A small image classifier, trained from scratch: 39600 steps.
Rows from block 11 of a small image classifier, named by matrix and row number. Each number is 500 + 25 x the weight over its row's rms, rounded and kept within 0 to 999. All counts start at 0. Numbers have three digits each.
Before each channel's rows are labels from the 100 images, of 14976, where the channel reaches its highest value: "top examples" is what is common among them. Only what is clearly more common there than usual is listed. The data: rendered solids tumbling over patterned floors.
# conv: 3x3 conv (model.blocks.11.conv.weight, 208x208x3x3, each kernel summed), inputs 0-69

top examples: green object; its colour: green; count: one
conv.58:531473534521509474520534511503530523534513478515493473535521539457466493537509531532499528525526497494506537538535520523527539528513474472466485461454508503495517498510486481521544515523534528522504522526527517

top examples: yellow object; its colour: yellow; pink object; its colour: pink
conv.161:559502489515534491508509518490484500482494511523490517516513525418448494519494455513487538523508515483486523534494521533518525521492497501530494524503463517462528495501478508501534540516499520440466527511525528

top examples: blue object; its colour: blue
conv.133:506515462528439531517498494512536528508523495545504506484530498536537495489537523486535511510505452541534517503461515464540510507512504502464495474504513530499493506506514498552507478520488510498524509493519532

top examples: blue object; its colour: blue; red object; its colour: red
conv.170:437526506507437488514525469480529496512512507500526516505501519542527502508524533509500511463521458513517525481492525411503520526531507515493503493511530472510396536504515508510507490518511526517527450516523457

top examples: green object; its colour: green
conv.126:514520507519537450507529478483501506526434519519501512497519529428414471496501537499433518503519509425429521524527523488520522525495458510511490514493510510473510529512503493509489495516492522513488517505535518

top examples: orange object; its colour: orange
conv.6:508522426522538536502493500511466499462514530538492496503526484485512477503506502499547520524480513538536506488493504528527503497486501497514493519500506563454526499498487496521513508503494489441493516504517566

top examples: yellow object; its colour: yellow
conv.192:529468536498539541526516522512493522543508455525502516509513525518523528510485537505509508531483520515512514518554460533518527518504505526490515484526520505536528512508522514518449460519514463534515524505511532

top examples: teal object; its colour: teal; green object; its colour: green
conv.167:475499507502452512529525491524533497514539490508497539523501530522520507524509559518512520509502479521518529481513491467507532524508507518449512446516540489507457497525532508514510485520537502513533483513519516

top examples: black object; its colour: black
conv.48:523510464514468521500498508509500492434515514520516524526516497507518496525512470525521532516506479531526509507422521533516505504516518523526510520518508506466486497505504522509522542505524522446503500532503519

top examples: brown object; its colour: brown; orange object; its colour: orange
conv.19:559445499509492521500510526503501531519481460512472481474515517453485512481478470471472520521508488493475520554505516516525524518470481484507486497497493504493533474516489495515499498509472516467479546473518516

top examples: purple object; its colour: purple; grey object; its colour: grey
conv.119:471503492453467501516511524499490468440499493446559473514459512534528517511472460519491517508497475508507514478480508490456516515566490503513498508506502494500459514492497504481511514518509517507529475520514483

top examples: red object; its colour: red; purple object; its colour: purple
conv.33:411526508504526513513510475501501483504495527508512524506501504528524474501501544509504518503501506515507505421524499481498511510502513540526531532534527520500494540506535527496467494514518501527504487515512530

top examples: brown object; its colour: brown; its colour: black
conv.168:533502513502486481496511525494512501503497481501523462498502524518506540501508456502491512489522490484496532542490535511505523522532504497499491494501480489511498490505477506505545518511498537492534511497499468

top examples: orange object; its colour: orange
conv.115:525515494522550528513515511505496516513521507526505508412524519520519517417514511421512515519498519511508510520527510508525518512504506519509507513518511522510523512505509511521499500519438510509530520411525525

top examples: yellow object; its colour: yellow; count: one
conv.31:513503516523530458514535478460506504537464516513489530464517541501474505469515533466437514481522509445446515526528521474516524525475493520509510513518510474514507526508524510492468478520469525523523517476532467

top examples: blue object; its colour: blue
conv.40:517504462524433528509514503525506502484542472531498499512524516519520509512522477508550520512491466535548518505440508504525520513508511502449482445494508530491495440515486493525538522512513502463525511502506540

top examples: teal object; its colour: teal; its colour: red
conv.125:460476508522474484512521485495511492482527491519501546511512528515504490512525499522508531481478500519522529471483469480513522520504543554521545505546511445494446463510551545506493523518528485516504450513500472

top examples: red object; its colour: red
conv.90:461523504502461550515507491517515513520502504517517508497512495537550495495499557492511500516525465535515499470501526459506512509516491511488496503504549532512495563516506492525462433508503523527517496504529539

top examples: teal object; its colour: teal
conv.182:530504500537546485514516479492520530527519509534392515514531518468482473523524521510518526521516521501509524527521514508539521514410504510495503501510497532478531506503518504532521501516507517502485527504531533

top examples: green object; its colour: green
conv.152:526500532434529485519524523502517492531483490426520501525432528527508527522456527523466513509517507481484517521537513521442527532524503522506513501514508473524517523508514514483524505526521521528527521520515461

top examples: teal object; its colour: teal
conv.24:509514508529554458511521462497519517523511520517472522525519524416416418529515526526499524524521520473491527522525518506527521516483491509508500510500498526437519512511507504515533508516519522496463518523527531

top examples: count: one; teal object; its colour: teal
conv.198:506506513463543505562530507495490465514518499473501509520451541513501507525484518525505542552461507505514531508525455504461536549507499528504506501518482511500505500506519507481508515561518464517531520513526530

top examples: orange object; its colour: orange; red object; its colour: red
conv.193:494521438496518552525518489499496504474524514521496511506505509517535481509494519500530529544488480544535516476486504509509523526494501520494500504511519535479500534512517500528480479524509498496505513510542551

top examples: white object; its colour: white
conv.41:476528490490548494520516504503445409486500530475514511496470515506492507494505515503493522514491522483495503473524497503451511520503509522528506528521499525497510519502515510420481520526490494508507498501520533

top examples: yellow object; its colour: yellow
conv.177:519478534456535506530522519512487500535501445468514507513472531528521527509461541510484518526488517489495525518547461519481536528521494513502506489518513468531518509519509505486479476527520470532547518507521477

top examples: purple object; its colour: purple
conv.147:516528510462546489519516515500465441515511522429515502507433519510493524505501509512497521505488521489502504510532490505424511521505508514517501518513496509518510516505512501430496525525500486520504502505516506

top examples: orange object; its colour: orange
conv.110:513521464508462553514512506519502503466556492524512524513511513530533517517521488510546522526465470547548516500452494515514520516518518515466500462516526523502493456511516506530515517517518484487522510510513542

top examples: pink object; its colour: pink
conv.179:551413526535495478502493511497512532523494446523479522495534510497502518496521474493494505467508511496497517547493505518535516485486525520494530483531495452517524430517528530525510499486504513503490505484455470

top examples: black object; its colour: black
conv.73:526459545457471539506491565525493528499461467486514438511485500497517526508422484515494496537506499511494497520516505549494496494527473477510493505474509523513527499496467493519527501502533514504511515514487538

top examples: purple object; its colour: purple; its colour: orange
conv.67:504498494501538537525512516505449496467530483519507513448510518551544528444503462477513526532409500525521510499512447518512516516515522526506510504531503505520504478495525516518487502524492430512531506445508527

top examples: green object; its colour: green
conv.1:521452534521520471509529489491520499530491483503489549526508536495460505531528508526453517468523520458474523530522509506509519513500517524505522493521518400508498473512531521489535531505524522520496512519497429

top examples: brown object; its colour: brown; its colour: red
conv.84:522449519535477494527536505479544532526498432532495523494537546530519510502524519492505532508528467511516562530501529497542550538511514531461518452526514477504496470506529523537541475528502537515542508489524491

top examples: black object; its colour: black; purple object; its colour: purple
conv.45:533500525467508494529531534514531499505509482455529506533462538525512528533489499535496537527527497498510546515523530536472545538535517535508518493522513481512495486522515526504550537534539541518528514531521489

top examples: count: one; blue object; its colour: blue; its colour: green
conv.148:509517507497513509553555506486508492521526497506516490516499565526520515522502525515505544536516489513521556519527525497507568577521488516502489497506502497505497529507510496511512511558514532518553522518559515

top examples: pink object; its colour: pink
conv.17:505451521534513494515520496489497495528502480529501540501523524522508509505529521505482511481473512496499512508532440497518517513503523541522534511537509405512497488504539532505449510516518463525517497504494432

top examples: white object; its colour: white
conv.207:465530478493546500500498496511470440459487566472511520509474495483467475504500496516494513502498528486491496468504501512461493495500515507555511555510507535472503517507508512443493544501501498491479480517498540

top examples: teal object; its colour: teal; pink object; its colour: pink
conv.51:484513505508551459526526499476498458487484528489509521529489528474457466526498511531488540532508525477484527476529508529479526526506512519535521534523484526468517516500521521462524532532521514500497506525515539

top examples: green object; its colour: green; its colour: yellow
conv.164:529486535516530484524537514505525505544506486505479507531512533486479520534515553529487518510527519483491522531549520523512532528493486497469495465489525484523530524515518486506513504527529525538511530530527498

top examples: red object; its colour: red; its colour: orange
conv.76:531491488514475556529531510513510513486535481534500538498522530532543506502512504497534542538470469542542538518473490530523537531507524544504521499534550524497500485514533527530503513529520486509523533493530553

top examples: grey object; its colour: grey
conv.204:509524416518508508521522467487500501496518520523501520483517523496501466486512505483501537514513485516513521524467529472520525531498497522505492506508507517441485523497499506511495508525484526439513510501554517

top examples: blue object; its colour: blue; count: one
conv.153:498531457524542520515518495501514509498512521524521508422524516532524507415517531427511517508517508513510511509509530486524519515518505518511507519520527529497505534507508513521496486520447530504540516458535526

top examples: brown object; its colour: brown; its colour: red
conv.107:526458523524466498509499500500535549540498445526457491513527503499503494511519525503516507494526484510511516527512513498535517501476499501404500408501504504507521479506516496539508453501507519509491515501491511

top examples: count: one; purple object; green object; its colour: purple
conv.150:523458537514533479520539510481509505539485475506509524507512543532512518507503542509463525495507520479480529532547485513509531525513511532508524497528522427524522521500530521501478487523520492536540521510523448

top examples: count: one; black object; its colour: black; teal object
conv.112:516486486521461508533532505487508498463517471522500528517520546524519511522507459520515555528497476520523559518423511507523549544512520528499513487526501492489474433505520523516526520538522514483544504507526519

top examples: black object; its colour: black; its colour: teal
conv.145:473481522497445482502507478494533500483512492492506523548495515505494464547493499550503529484509476522521524461484496491502512508514527531497535485522505455484429479520532533505528523502551511512482452543488483

top examples: teal object; green object; its colour: teal; its colour: green
conv.83:498505522508566492517512473497491491521509520489447519518491520473461487525507524516496510510477562479485513490545445527488507498440504509516515513507494503505527499479517504469482511505512451534468493508497507

top examples: brown object; its colour: brown
conv.184:530475502511470515509507485488521556542480477543479479478532512486504478476502530467492508513527468501494511519516536492543516516481458474467467477477516528488505515504499467562491443506484537503501512482533528

top examples: green object; its colour: green; count: one; pink object
conv.70:488522505532542472514532410486509506525504527522477536506522532464454404508515537507489527511517514482488526512526518479523524524470498523511515516518505511452506525500524516506500497522508519512477512512536515

top examples: black object; its colour: black; its colour: brown
conv.134:497504513525417477519511486485556534522506485518499495536521511505501472538533527532516510501538462513513525511481527473528520518516499496428495431486495504486485509506508494538526480515527533501508487532518502

top examples: teal object; its colour: teal
conv.174:483520470510462480508511494490507473451523519491525522522500508503491490520525462524515531491517481519527514500437529498498507512526524518517507510508501488467457500488494523479541572510508530456494472532505482

top examples: yellow object; its colour: yellow
conv.21:519520512491537511508512520504490519527505525510512447516498510477489507513485521510500504526518516500499507517533524511509515520508443437520429520421502525506516543507438419519497503512503518516497517515535530

top examples: brown object; its colour: brown; blue object; its colour: blue
conv.144:533508509504481486495515520506501503515501494504525478474507524515506538472510485482486508483522487485492521536494534493507520517527496487502486503496506497514497506510473499508524510506471533495535513481515472

top examples: red object; its colour: red; its colour: green
conv.56:473533499532480490513527406490536514535527531521499528507523517502492419508533553507512527487531487517517519509501530429524514514493500514502507508503532504478465542494517506517498492512506529513473495521545504

top examples: yellow object; its colour: yellow; purple object; its colour: purple
conv.93:533522515490557523529528527506425496524515515507517503463493533525521527462494508473510529541473525508510528530539489527499532529521510517523509519520499526514521515500513514497501508532471486518533518458532540

top examples: black object; blue object; its colour: black; its colour: blue
conv.26:516521479522440500512512512506525518494529467530513489512525516526522515516527478510537509504514461526536524515445523499528525516526516517433494431503502517500489454517501505532532502514511526481524504510499517

top examples: purple object; its colour: purple
conv.52:495513532491552493528502500499483479525512507481497511499482514529504518495508515508505504509448531491507494500537399502475502502499516524514522513525494505531508503498528514458474498519510415542524492489491501

top examples: yellow object; its colour: yellow; its colour: green
conv.94:520501528513551465503519494503515524546469512504471470515505520420419473514490548510470514507524529450457519526545512504515513510474443458499468502450505514486529519500483454514505492507498512523470517510521517

top examples: count: one; its colour: black
conv.80:529489506531525521535546515510515504510518490535506535520527558513514513525521510519512554537515509514520557529513524519526557544514516535520515511528525509496512473510524521519532526541519532506531531516540534